A small class-conditioned image diffusion model, trained from scratch: num experts 16, trained on drawings of small networks of dots and links.
Rows from block 5 of a small class-conditioned image diffusion model, named by matrix and row number. Rows with one number within an expert belong to one neuron, the router's apart. Each number is 128 + 32 x the weight over its row's rms, rounded and kept within 0 to 255. All counts start at 0.
Before each expert's rows are labels from the 100 images, of 14848 (inputs lightly noised), where the router gives the expert most weight on average: "peak on" is the class under the peak; "patch colour" is the nearest of a few named colours to the mean colour under the peak. Only what is clearly more common there than usual is listed. The data: drawings of small networks of dots and links.
# router: slot weights (model.blocks.5.mlp.router.weight, 16x128), inputs 0-63
# up: expert up (model.blocks.5.mlp.up, 16x32x128), inputs 0-63
# down: expert down (model.blocks.5.mlp.down, 16x128x32, transposed), outputs 0-63

# expert 5
peak on: dot
patch colour: red
router.5 [116 102 144  86 110 122 185 100 136 132 117  99 151 163   9 113 115 124  77 111 119 116  92 118 113 111 108 107 225  98 194 108 160  73 138 105  71 138 125 133 141 159 120  81 132 110 122 139 169 127 126 153 121 125 101 174 203 130 112 139 193  80 102 110]
up.17 [203 112 125 118 143 140 124 116  76 139 110 148 116 185 113 138 161 121  90 122 152 122 169 154  95 127 110 108 105  98 122 169 179 145 201 138 124 105 187 111  98 150 113 167  97  51  56  87 165 144 156  93 131 174  63 132 135  76 158 148 123 159  99 116]
down.17 [107 144 132 174  83 163  63 180 132  74 138 167 144 155 108 107  98 106 126 100 135 175 156 113 118 190 134 120 105  94  71 169 124 108  80 131 155 141 169 155 169 125 144  83 163  43 139 159 109 144  68 104 117  49  51 138 168 106 129 113 107  76 113 138]
up.18 [126 123 157 158 138 168 121 109 149 127 134 179 167  56 124 163 200 105  91 131 174 123 115 128 131 134  94  91 144  78  84 120  70  96 152 125 121 189 131 123 133  85 114 127  70 166 127  80 145 100  87 178  89 142 116 125  99  87  91 101   0  97  96 133]
down.18 [144 169 141 111 143 152 124 169  15 151 142 214 162  87 160 107  48 149 171 141  87 111 102 141  97 136 123 161 161 152 100 109 105 141  76 114 144  64 117 115 137 145 107 143 131 141 109 127  64  80 139 183  85  98 188 138 177 103 169 113 147 175 137  76]
up.19 [216 117  82 150 136 130 142 175 116  90 117 150 163 128 186  72  91  93 127 208 142  98  67  89 108 110 161 181  95 128 141 151 118 132 132 126 138 106 122 132 161 168 194 162 115 107 145 176 112 144 163 152 206 170 158 104 119 148 159 164 188 142 184 181]
down.19 [139  75  46 137 165 137 149  77 140 103  93 153 137  93  94 148 198 166 111 100 106 183 135  87 113 118 111  26 142 147 145 126 134 106 105 120 140 144 162 139  38 106 109 120 114 115 134 107 157 177 132 105  99  96 132 138 141 157 148 168 112 114 146 134]
up.20 [ 96 101 101 129 121 168 116 133 134  89 145 170 158 153 145 178 162 113 171 146 155 116 116 155 136 126 135 106 100  95 108 118 123 172 137 140  96 203 116 111 106  84 108 129 121 136 153  50 161 124 121 150  77 115 167 131 166  78  60 106  41 103  95 149]
down.20 [179 133 102  82  80 126  35  98  92  88 149 210  90 183 145  63 141  98 134 126  76  97 105  91 139 144 108 115 152  92 108 137 104 136 108 138 141 114  92  88 123 119  97 143  92 148 145 145 151 163 118  64  81 157 201 131 145 126 124 139 148 177 126  89]
up.21 [ 65 130 175 125  82  97 153 180 183  72 135 162 161  88 141  91  72 104 160  86 170 125 108 108 177  80 116 135 117 127 135  89 117 112 154 122 128 152 147 107 147 122 181 140 101 131 134 117 163 147 131 127 107  67 164 104 110 172  73  74 104 125 196 143]
down.21 [104  61 141  63 121  96 179  71  76 112 180 146 187 177 148 104 133 177 148  88  78 109 113 132 100  72 105 115 147 151 115  66 105 153 101 104 104 120 145 156 117 102 142 187 125 158  88 107  96 129 141 125 103 145 183  87 137 174 157  94 158 143 133 117]
up.22 [136 150 190 111 146 144 148 117  94  52  89 105  84 105 156 150 197 102  27 164 117 134  99 186 162 152 131 131 162 112 108 102 161 122 205 129 112 109 125 153 116 130 114 118 107 155 106 124 132 137  92 122 131 116  86 111 129 160 130 109 153 158 135 115]
down.22 [103 123 155  93 138 115 170 162 146  92 154 148  86 187 137 110 113 196 172 116 171 143  53  90 126 132 166 138 174 103 126 114 179  61  98  75 103 129 143 114 145 174 139 168 102 147 154 123 116 124 194  76 132 121  29 137 145 149  86 102 103 103 128 136]
up.23 [ 85 150  91 152 116 112  75 131 153 126  77 153 122 161 178 138  72  98 224  76 150 168 101 117 138 132 140  79  88 114  81 124 104 168 153 161  94 160 104 113 152 118 102 110 155 175 165 174 128 169 152 100 125 130 188 140  91 151 100 134  72 106 131 197]
down.23 [112 110 104 122 143 128  68 111  81 158 128 153 101  84 136 143  55 133  99 154  76 118  98 108  94 140 165 157 136 190 135  64 102 167 113 150 129 152 104 134  92  90 120 152 145 122 118 105  88 121 128 110  85  89 172  72 110 152 181 150 168 178 101  66]
up.24 [132 126 180 107 143 143 127 123 176 146 136 167 159 194 111 149 103 147 125 103 101 113 132 106 116 110 140  49 131 116  68  74 162 172  56 129 186 126  87  86 109  86 125  93 151 108 214 155 107 159 180 111 109 210 173 118 114 147 141 122 106 114  93 140]
down.24 [101 100 159 130 120 184 138 156 150  89 141 182 120 132 123 122 138 147 122 133 115 161 161 120 137 109 124 161 100 176  83  83  73 150 104 104 219 160 161 128 115 105 144 147 138 170 174 148 128 160 109 105 133 124 106 131 105 132 163 132 144 162 149 159]
up.25 [145  89 144 120 167 137 157 142 125 131 149 113 119 149 181 153 165 132  90  92 167 179 143  90 152 168 120  99 105 121 133 122 163 108 211 100 179  84  95 137 133 100 118 129 122  79 138 167 121 129 126 101 131 163  97 109 132 113 111 120  96 166  86 160]
down.25 [148  82 149 144  78 119 105  59 143 126 123 110 144 110 111 138 162 119 122 103 130 124 161 149 132 142 131 127 165 125 141 104 154 143 102 120 160  77 188 139 158 111 114  99  86 102 121 155 167 118 151 126 132  59  61 163 151 131 169 154 139 143 129 163]
up.26 [116 125 191 115  82  77 142  95  87  90  82 157 161 129 144  92 159 128 126  52 103 164 160 170  89  94 128 149 103 115 169 153 146 162 175 114  72 115 147 174 173 127 190 134  81 150 123  62 106 147  77  85 147 146 127 130 167 129  84 108 131 138  95 163]
down.26 [128 157 119 136 140 151  93  85 132 128 147 146  54 112 179 150 188 151 114 139 141 148  96 153 116  81  88  93 113 193 180 139 105 142 109  62 118 114 124 157 199 152 142 169 138 105 141  98 192 153 123 124 109 104 157 126 229  84 101 136 170 102  88  81]
up.27 [131 168 128 158 127 118 103 113 139 107 122 160 145 132 156 135  78 140 107  86 155 161 156 135 172  98  79 120 110 175 122 143 105 109 163 105 142 182 101  99 119 124 124 117 105 109  91  89 139 101 115 147 162 110 117 116 135 142 111 151  73 140 159 212]
down.27 [133  86 135 124 132 165 118 208  98 212 144 116 104 127 132 156 151 225 121 168 158 156 104 139 165 181 190  83 148 188 110 149  96 156 112 148  63 142  73 179 126 113 146 167 106 173 158 125 142 142 152 152 173  89 126 136 158 120 178 114 109 174 132 112]
up.28 [137 125 102 150 141  91 110 164 140 159 192 151 135 135 125 136 125 142 168 123 118 125  99 119 145  95 138 130 119 106 133  78 133 134  64 161 164 115 164  89 109 117 142 103 115 100 166 139 114 164 184 158 139 132 166 103  76 137 178 147 175 129 180 188]
down.28 [116  94  79  71 159 145 162 103 112 121 127  95 107 111 109 131 196 121 145  88 114 134 151 140  73  57 130 129  98 123 134  72 127  97 182 164 144 137 119 168  83 117 106 176 132  78 158 117 126 126 151  88  75 107 130 119 124 176 166 177 129 164 172 120]

# expert 13
peak on: link
patch colour: pink
router.13 [112 143 142 184 175 132  83 134 151 116  94 134 199 123 112 141 121  90 150 139 150 155 154  63 126 141 108  85 163 128  98 106  76 182 160 141  99 136 135  70 146  41 159 108 158 114  75 158 152 149 110 132 126 151 176  91  78 151 158 114  50 124 127 115]
up.5 [100 124 132  98 152  92 134 111 132  78 135 139  78 110 153 117 117 135 113 149 119 122 153 207 193 167  97 122 139 117 113 160 179 122 137 199 146 153 220 105 179 123 178 111 168 199 104 162  90 101 101 112 179 151 117 128 121 142 159  54 128 174 145  79]
down.5 [123 133 119 160 131 122  89 117  89 124 158 127  56 116  77 158  75  96 115 151 114 125 113  92 113 118  88 129  51 123 138 135 159 201 121 194 135 164 153 146  91 140 132 128 163 157 157 146 101 115  88 144 158  77 154 131 178 111 109  80 133  92 104 219]
up.6 [153 136 163 134 117 144 125 109 169 127 193  77 113 122 152 148 126 117 100 124  82 137 142 176 142 169 142 121 104 134 120 158 138 159  81 102 130 181 132 224 103 150  96 154 156 127 215 168 170  67 189 141 149 103 110 116 113  47 119 172 116 116 152 178]
down.6 [112 115 118 112 122 117 142 121  88 104 128  86  61 136 126 127 120 171 108 117 184 167 149 160  67 180 105 189  68  78 127 121 103  76 153 155  92 154 123 123 190 157 108 135 117 129  93 170 139  90  50 168 132 142 114 136 123 121 114  76  62 101 201 124]
up.7 [103 146  45 160  82 161 127 130 115 110 107 136 144 170 133 170 172 107 131 104 133 135 107  79 117 166  56 148 127 109 156 126 111 197 160 167  61  94 178 145 157 136 162 148 157 142 112 100 151 142 127 111 134  77 141  69 133  96 124 178 128 147 122 113]
down.7 [134 132 157 140 112  78 174 160  90 135 119 175 140 104 111 143 153 139 106 113 110 112 110 120 139 153 140 139 101  65 118  87 144  78 141 161 130 122 123 127 121 130 134 179 125  98 144  99 111 147 175 117  98 147 178 210 177 102 162 137 133 121 149 146]
up.8 [167 166 121 154 141 167 145 101 123 147 119  90 121 151 153 204 129 139 155 171 135 124 132 139 113 111 162 144 129 177 145  86 141 171 185  97 107 111 158 137 123 127 111 144  45 182 143 165 153 114 184 200 138 145 115 129 116 157 148  83 109  53  75  98]
down.8 [128 118 169 144 121 145 134 139 143 165  86 117 115 171 109 122 143 151 131 115 162 131 103 136 129  85 135 110 122 126 219  67 106 131 120 141 104 191 135 116 181 166 168 109  98 115  63 152 152 167  62 109 119 114 131 202  73 150  81  72 116 125  90 160]
up.9 [175 116  91 133 116 144 138  99  90  92 114  90 116  97 127 129 115 123 124  60 113 153 149 189  99 198 146 132  99 159 145 197 144 131 122 169 116 162 117 103 186 122 133 137 117 107 183 106 163 109 177  79 135 134 117 127 132  89  80  38 126 106 147 142]
down.9 [144 105 119 140 107  88 113 141 156 119 128  68 136 114 140 114  71 145 120 133 105  97 172 138 145 188 128 165  48  70 154 124 158 120 111 122 126 163 117 111 123 153 155 154 110 152  72 146  92  71  76 142  94  84 112 107 179 100 101  75 147 108 233 153]
up.10 [137 110  78 120 110 114 205 129 189 138  93  30  98 110 125 176  91 101 158 124  57 103 121  90 149  76 122 191 153 127 153  89 122  72 130  90 132 119 101 138 117 170 205 145 146 126 148 132 116 105 126 117 153 134 122 127 135 148 144 115 160 134 114 109]
down.10 [134 132  24 112 121 160 115 134 156 160  62  38 130 131  95 158  72 138 126 101 100 149 141 133 112 102  76  59 107 131  90 168 134 100 146 105 181 133 112 154 132 143 129  58 182 119 133 142  95 110 130 152 108  46 136 101 110 149 138 103  81 141 122 133]
up.11 [143 154 141 113 138 137 109 115 143 181 138 150 100 151 143 142 112 129 164 170 151 132  82  90 115  61 125 131 139 177 101 145 108 147 165 132 116  79 143 106  72 142 178 145 189 100  99 187  82 138 134 173 125 188 125 122 143 168 124 146 132  73 101 118]
down.11 [132 151 122 190 134 211 133 135 160 127  89 101 104 107 108  58 169 115 154 134  99 125 123 122 161  88 103 104 115 125 100  90  99 116 140 135 135 152 129 151 117 111 193  45 202 128  93 139 167 162 135 135  90 155 148 150 162 158 144 126 156  95  96  60]
up.12 [ 87  88 161 138 168 115 158 116 149  93 183 128 110 122 135 138 165 149 114  93 129  89 167 181 104 121 143 118 100 112 142 131 203  90 151 134 114 189  86 128  81 104 174 127 128 196 133 100 181  70  94 148 155  99  97 139 144  89  90 110  88 126 134 171]
down.12 [ 93 107 169  88 168 143 140  89  98 105 152 131  99 171 121 125 142 124 140 153 137 106 126 122 135  68  77 127  96 130 151 152 127 110 131 181  68 127  61 118 125 134 138 111 166 132 113 127  78  99 107 111  97 127 146 105 162  96 126 131 142 113  94 156]
up.13 [ 91 109 135 108 130 113  91 163 131 130 172 179 150 115 128 124 106 138 156  61 150 168 176 105 133 127 110 116 145 138 154 151  95 127 109 130 172 173  98 131 183 111 101 130 154 213  72 129 130 194  95 150  93 171 116 106 128 197 138 144 102 182 153 113]
down.13 [108 149 142 128 125 100  89 139 149 116 123 150 155 179 128 178 116 113 109 111  88 130 149 120 140 128 197 216 136 117 147  77 129 165 125 100 173 119  98 122 146 167 127 149 134 126 158 124  97 116 133 165  68 117 177 135 123 193 194 154 165 171 158 140]
up.14 [176 113 109 116 154 112 123 156  94 162 136 161 165 127 136 193 113 174 134 173 159  80  75  97 145 132 123 138 120 150  89  84  51 122 134 174 102  85 134 159 159 121  68  53 103 164 190 121 127 172 153 128 148 146 110  41 119 143 183 101 124 110 126 167]
down.14 [123 109  91  26 106  86 139  84 128  94 181  90 141  97 133  83 133 104 142 177 125 155 104 191 108 120 146 143 119 117  76  82 110 151 124 115  98 150 139 169  81  97 152 183 108 168 143 137 117 173  97 140 183  72  82 174  82 133  91 129 125 159 140 112]
up.15 [111 111 169 111 150 136 158 179 123 114  58  35  48 116 138 118 179  58 118 136  98 143 154 145 127 173 110 115 119 119 143 112 200 122 140  72 128 121  95 128 109 158 135 108  49 132 106 132 161 115 162 158 144 183  96 104 144 115 110  90 149  62 162 142]
down.15 [138 144 127 146  94 126 162  97 203  99 142 108  98  89 117 124 141 212  90 116 189  99 128 155  67 151  84 119  32 120 138 166 170 120 113  68 156 143 141 134 137 116 197 107  82 125 141 160 145 117 138 111 197 127  74 177 150  81  64 135 113  93 130 163]
up.16 [144  91 161 172  81 141 130 161 183 131 121 137 119  84 154 243 140  49 191 163 154  88  85 127 136  68  82 201 140 126 124 116  95 109 167 139 105  88 100  96  87 132 160  88 158 131 151 127  68 123 102 109 126 130 115  88 140 133 138 166 194 167 138 130]
down.16 [112  73 159 126  61 155 120 102 159  95 128 119 109  81 109  76 116 183  80 143 153 113 130 151  93  48  81  59 183 162 185 126  85 140 139 165  81 130  91 123 133 121 161 210 143 164  90 115 188 136 154 110 115 163 141 206 153 166 117 169 132 136 116 132]

# expert 9
peak on: link
patch colour: brown
router.9 [127 179 111  92  69 136  76  45 137 156  94  90 104  97  91  82 148 197 114 128 101 104 165 158 109 159 117 160 166 121 118 163 101 185 137  95  56 112 108 110 138 102 130 195 144  97  77  95 106 143 143 130 170  96 101 104  97  92 129 117  78 163  26 106]
up.5 [136 113 187 113 149 137 133 158  78 131 156 112 134 106 144 182 162 109 115  64 160 172 142 162 144 156 121 168 105 141 161 109 116 132 114 172 158 172  74 143 110 146 127 128 182 107 162 168 119  85 130 177 133 123 112 143 171  52  60 165 138 216 115 176]
down.5 [150 155 169 118 170 116 153 107 155 131 157 115 136 124 147 152 115 100 128 157 187 106 133 139  85 173 162 103 148 128 148 154 136 161  94 191 123 136  95  74 134 190  66 129 141 134  66 169 179 157 128 144 156  90 190 121 144  48 128  98 141 138  29  56]
up.6 [ 77 133 178 163  99 125  99 153 142 120 155 123 179 134 111  94 106  81  63 114 128  93  89 115 122 110 188 116 151 136 107 158 126 151 151 158 109 124 106  62 155  86  97  84 157 127  85  55 117 134 134 115 158 154 122 110 136 146 133  78  45 119 140 110]
down.6 [126 132 135 123 129 198 118 114  97  80 151 112 170 134 154 114  94 155 105 164 138 152 162 129 163 162 170 160 149 117  72 103 117 147 168 184 119 120 107 159 126 160 136 236 117 114 132 134 117 103 146 174 119  79 119 159 170 129 147 116 138 164 133 177]
up.7 [117  96 164  97 130 105 150 101 135 128 139 148 118 120 143 127 111 118 122 222 109 119 206 124 129  98 112 111 105 157 121 147 139 106 144 100 127 146 255 147 100 147 179 182  70 154 167  94 174 109 158 121 125 159 128 149 111 134 108 123  69   0 145 101]
down.7 [106 105 147 145 141 108 111 189 126 132 130 106 137 124 130 193  86 103  83  91 151 122 138  93 140  89 111 125 116 118 153 193 128 113 103 120  95 140 241 113 125 120 105   0 152 133 124 128 121 115 134 174 160  86  75 118 171 147 112 154 108  78 105 178]
up.8 [150 171  60 167 158 117 126 168 147 114 142  93 145 136 144 159 110  73 193 134 186 148 101 118  77 169 144 113 119 136 122 176 122 137 167 159 116 109 133 144 112 133  91  71 131 184  95 152 101  72  88  95 100 226 137 147 122 173 162 102 169 132 118  83]
down.8 [151 151 114 165  66 150 216 140 115 163 110 103  98 172 143 112 139  63 180 161 140 126 106 126 136 149  86 107  95 113  96  65 171 186 167 156 149 132 126 124 161 141 157 108 124 130  69 118  66 142 148 124 165 145 147 142 172 101 177 122 114  89 123 107]
up.9 [ 69  85 114 223 136 130 139 153 108 127 145  70 190 141 148 134 124  83 146 114 155  77 120 114 157  47 125 225 154 106 171  96 142 100 129  88 138 109 100 101  95 146  51 146 182 105  61 122  99 127 108 133 155 140 125 113 158 121 139 182 160 125 124 129]
down.9 [123 126 152  69 168 104 185 129 176 103 106 103 173  79 133 164 115 163 163 144 113 126 113 140 135  79 171  65 187 100  63  94 115  65  95 121  69 137 111 148 141  66  85 142 148 135 188 162 156 114 179 117 143  95 137 124 157 139 138 176 155 142 110 123]
up.10 [129  87 162 142 126 172 142 152 126  93  87 159 152 130 114 146 112  78 123 154 111 151 139  72 168 137  81 138 132 161  68  88 190 106 184  71 116 119 105 120  78 114 138 103 183 149 223  69 137 126 113 136 183 155 126  54 104 157 132  92 134 144 124 113]
down.10 [ 96 121 135 186 135 170 128 125 133 129 165 144 122 174 131 108 135 126 188 130 139 111 138 144  75 122 127  99  61  76 131  83 162 133 176 151 142 138  89 128 199 188 156 124 144 161  85 101 122  96 142 154 164  73 127 181 168 136  90 126  78 144 142 124]
up.11 [116 130 127  70 122 122 118 132 177  98 134 169 122  96 160 122 157 143 124 153 170 148 151 151  91 178 153  73  92 121 128  99 129 111 131 211 104 124 187 125 149 137 171 195 126 178 124 145 172 142 129 133 116 108 106 105  66 140  90 104  75 136 142 119]
down.11 [143 124 145 147 163 143 125 154 113  74 113 152  83 136 126 139 116 115 153 138  61 138 121 105 162 169 170 169 201 144 143 133 138 164 136 154 103  98 151 110 173  82 190 127 169 160 115 146 109 170 178  55 135 126 101  79  29 152 142 134  93 144 118  82]
up.12 [112  95 147  81 142 117 134 118 194 113 185 148 153 137 165 194 187 148 116 131  44 111  81 139 115 142 134  90 115 178 102 114  87 109 127 150 140 143  89 124 139 118 148 111 174 141 156 110 160  98 117  98  96 123 156  43  50 151  85  80 106 185 146 146]
down.12 [133 148 146 196 137 166  79 129 117 130 130 146 104 165  89 118 119 121 175 158 136 122  65 125 181 115  88 157 117 134 178 141 107 188 194  67 100 146 101 137 196 130 154 134 158 146  87 149 108 131 110  96 141 135 122  88  80 149 174 117 116 175 137  44]
up.13 [205 168  78  76 191 122 151 118 158 122 113 123 149 111  97 150 114  76 126 159 119 155 131  87 120 185 191 161 130 117 195 136 127 124 142 114 105 189 111 115  96 179  87  67  70 127 168 124 118 104 156 130 130 173 144 116 147 142 118  84 204  97 129 113]
down.13 [113 187 102 185 105  60  83 112 113 168 117 151 137 119 135 112  76 134 141 172 107  80 119  99  94 141  98 146  31  99 152 159 126 132 104 145 151 135 129 116 148 167 142 149 151 165  75 108 113  70  99 149 138 168 175 116 146  95 109  49 177 146 138  85]
up.14 [173 149 127 117 173 128 157 120 129  93 121 150 147 138 155 145 139 169 147  59 105 181  63 130 103 154 123 154 110 149  74 127 136 145 130 111 120 144  84 131 149 132 145 123 171 136 199 128 159 102  84 168 108  97 109  97 158 161  74 136 118 249 146 136]
down.14 [135 138 137 172  90 190 151 113  63 134  99 139 154 169 165 125 130  79 162 117 206 128 129 104 159 148 139 177 115  85 110  92 111 134 155 152 104 155  84 151  78 176 122 146 104 183  54  95  96 103 136 110 103 145 170 118 149 132 128  90 100 157 111 117]
up.15 [175 136  58 122 117 209 174 137 102 101 111 122 167 100 130 139 144 145 137 119 123 136 115 102 133 112 140 180 130 169 139  93 183 155 124 144 106 123 159 167 128 129 148 106  79  74 102 133 178  87 140 155 101 154 185 119 158 112 148 139 161 118 146 120]
down.15 [127 165 161 134 152  95 156 129 143  96  87 167 138 120 159 149 168 124 123 103  99 173 125 137 149 113  81 118 136 135 143 115 145 105 121  74 125 139 138 142  94 134 140  98 129 110 106  89 172 157 108 118 110 140 165 158  72  89 146 108 126  98 177 147]
up.16 [102  99 165  58 111 103  90 131 130 188 163 127 103 161 142 137 181  88 123 140  85 129 114 115 129  76 104 127 135 172 160 108  67 116 101 131 131 151 139 161 117 211 101 147 106 131 124 130 116  91 110 130 150 107 149  67 155 137 115 139 152  81 153 135]
down.16 [151 131 135 172  85 120 130 146  89 144 142 102 119 148 112  98 142 142 135 102 125 134  87 125 129 135 175  66 119  83 104  64 142 152 108 126  28 134 150 133 180 150 153  89 127  71  95  90 142  73  96 129 105  86 103 150 141  86 153 182  77 106 132 143]

# expert 7
peak on: dot
patch colour: orange
router.7 [117 140 143 101 120 107 107  67 144 124 124 101 157 177  46 101  96 155 114 134 103 112 103 121  95  93 124  91 198 119 160 128 194 141 155 149  80 127 152 101 100  85 120  87 138 101  86 123 133 133 155 147 122 127 154 213 121 110 121 134  96  90 120  89]
up.5 [134  71 132  78 123 113 118 162  95 147 117 135 133  88 148 100 146 158 151 128 133 121 115 134 122 111  85 136 114 141 115 126 133 137 147 161  87 122 133 209 171 116 113 151 150 108 123 143 142  92 101 135 160 157 147 119 121 118 116  79 119 113 128 113]
down.5 [108 137  46 141 126  98 104 101 116 136 129 143 127 191 156  75 143 101 136 112 112 163 122 113 148  95  91 181 177 119 147 155 151 121 103 130 108 101 128  62 128  87 116 149 170 133 132 135 153 171 131 118 182 158 140 190 110 128 102 183 164 165 124 157]
up.6 [181 118 118 165 140  74 107 172 160 130 133 150 127 199 173 132 128 137 146 144 177 158 129 150 179 148 143 166 112  43 133 180 131 106 100 145  82 105 130 171 164 113 147  93 154 131 113  85 125 141  79 124  68 153 162 127  75 136 153 111 112 113 168 126]
down.6 [157  92 102 106  63 135 137  63 119 160 109 168 129 155 120 181 130 115 112 131  26 117 140 127 109 124 138 130 139 182 164 145 144 162 104 136 221 113 137 144  94  87 145 189 138 127  98 148  95 136 167 100 149  60 186 161 114 108  97 128 168 139 112  89]
up.7 [128 113 145 137 164 139 182 113 129 117 175 121 120 144 187 119 169  87 165 131 106 136  58 140 199 126 149 115 118  70  98 153 131 103 119  94 109  93 191 127  94 143 133 157 111  99  82 150 123 133 132 131 170  80  30 113 185 130 139 163 137 185 161 127]
down.7 [ 99 150 139  81 133 112 143 141 122 136 125  96 105 176  97 147 137 125 127 197 168 121 128 138 127 100 162 142 134 127 135 129 120 127 115  66 167 155 208  91 154 151 110 120 149 122 162 123 183 136  86 167 196 169 129 121 114 110  80 130  90 150 160 153]
up.8 [110  96 125 177 171 153 218 159 107 133 106 129  85 178  81 117 140 104 163 110 187 148 138 127 101 186 175 112 138 151 160 123 140 109 157 101 132 121  98 132 176 140  27 140 100 145 101 191 114 166 140  97  86  86 155 118  94 135 102  98  94 131  63 138]
down.8 [ 97 121 101 103 182  65 146 104 115 123 152 110 174 173 107 163 176 151  87 115 128  82 173 127 137 141 210 107  66  82 154 101 137 144  78 102 133 118 171 153 133 168 134 105 136  62  84 112 151  94 100 121  79 133 163 108 186  84 130 136  69 178 104 113]
up.9 [127  48 146 114 102 119 151 129  86 134 125  92  73 163 108  62 141  68 154 135  82 146 136 132 131 185 112 170  80  53 157 149 139 163  97 130 118  85 153 133  68 189 115  99 160 100 111 115  90 156 161 109 187 141  76 154 101 119  88 110 137 110 135 167]
down.9 [152 114 189 152  90 147 140 113 162  81  89 139 109 203 200 152 115 127 141  59 102 115  98 167 138 181 143 113  97 161 125 132 124 144 165 132 211 124 148 173 154 121  81  89 138 106  96 174 135 136  94 175 190 152 100 113 131 158 136  63  82 122 132  79]
up.10 [108 154 145 142 162 109 179 122 126 115 121 220 180 151 167 167 139 124 159 108 173 178 117  84 101 100 134 103 128 141 107 123 146 175 161 156 123 114 147 116 170 108  41 111  81 131  94 121 154 123 123 150  88 128 147 138 135 172  83  99 104 149 140 125]
down.10 [146 121 154 110  96 109 101 132 171  90 147 187 201 155 143  90 108 137 107 118  62 116  86 160 160  96 111 123  91 166 155 105 133 145 105 121 145 103  91 109 143 143 111 147 136 134 131 126 151 100 111 107 144 115 110 120 214  99 179 139 130 131 143 134]
up.11 [116 130 105 119 102  89  97 136 146 109 150 106 112  94 152 126 113  66 185 150  72  86 118  68 183 125 116 162 113 174 126 158 103 136 165 159 106 162 141 152 155 228 156 142 111 135  86 122 150 152 125 124 177 139 152 100 185 138 136 100 147 125 120 135]
down.11 [ 99  92 112  71 194 151  98 109 123 163 151 142 133  97 103 123 184 150  84 139  44 137 129 143 128  99 103  69 156 156 157 103 148 150 173 176  91 135 125 130  84 167 157 136 189 128 154  91  82 173 178 145  81 117 136 164 135 172 167 142 131 172  66 117]
up.12 [ 75 169  91 105  81 152 166  90 135  64 116 161 122 138 165 162 172  98 111  97  81 118 144  79 132  97 180  89 107 154 137 139 121 118 156 156 124 147 101 168 146 149  69 163 113 176 121 173 145 142 149 137 139  52 164 152 123 131  73 119 142 122 164 119]
down.12 [115 178 159 140 164 105 140  97 102  53 138 127 172 144 141  99 216 151 149 137 184  96 136 165 118 109  79 130 139 143 151 120  91 132 106 133 145 200 116  98 152 140 119 125 117 185 139 171 106 147  96 157 100 187 228  90 104  99 151 148 138 144 168  96]
up.13 [186 151 194 135  92 107 125 135 115 153 141 102 178 168 120  85  82 165 122 145 169  98 174 146  91 150 153 109  89  83 130 124 117 160 180  99  71 175 171 174  82 131 146  85  87 174 132  56 135 161 129 182 191 110 148 124 175  91 156 139  75 111 109  97]
down.13 [118 166 194 120 165 111 113 136 100 166  78 134 184 104 176 141  73  98 188 141 136 137 147 103 108 129 177 128 102  92  84 139 144 163 102 132 180  75  71 126 143 118 107 130  94 182 129  97  90 115  75 161 128 124  77 110 167  99  96 129 150 158 104 131]
up.14 [ 99 139 136 150 137 119 117 255 168 145 169  89 172  80 102 159  99 134 147 130 153 103 159  77 127 143 175 106 158 153 154 117  88 158  68 164 108 124 120  96 151 121  82 127 111 168 128 178 159 141 119 127  88 100 170  92 146 209  89 109  94 106 146 121]
down.14 [118  60 195 118 186 177 112  97  48 154  86 141 136  84 117 106 101 150 113 114  92 163 117 123 181 113 129 113 115  88  99  47 158 139 130 161 204  83  98 101 154  95 101 131 143 104 102  95  69 125 119 163 165 148 171 137 116 145 142 165 182 141 157 110]
up.15 [162 117 128 107 166 110 198 109  89 147 156  58 113 144 170 116 139 159 144  78 117 195 124  96 150  85 101 134 117 131 168 127 149 159 125 145 142  75 147 206 108 129 117 122 114  68 110 173  59 123 145 128 156 150  79 118 117 109 164 166 165 146 122 124]
down.15 [138 125 108 165 111  89 206  97 185 133  92  47 106 146 103 135 152 121 121  91 168 158 103 167 103 167 105 129 159  81  93 145 120 143 112  72 140 176 189 147 141 135  88  63 110 101 139 129 154  53 141  24 147 164  56 188 146 105 119 137 120  80 116 176]
up.16 [105 148  89  87  92 130 109 118 147 125  47 142 161  52 207  94 138 102 131  97 136 140 179 111 136 134 131 144 101 114 130 156 107 131  47 164 101 136  58 104 146 106 150 149 179 157 118  79 159 153 161 127 158 190 145 160 116 126 111 134 124 102 112 167]
down.16 [126 167 145 148 125 152 124 136 125 123 108 170 120  97 130 112 100 134  96 135  99 102 127 124 129 165 118 110 142 174 157 158 102 121 173 212 122 155 118 129  97 102  98 132 194 183  91 158 138 137 117 131 138 166 230 147  72 180 133 107  90 199 155  70]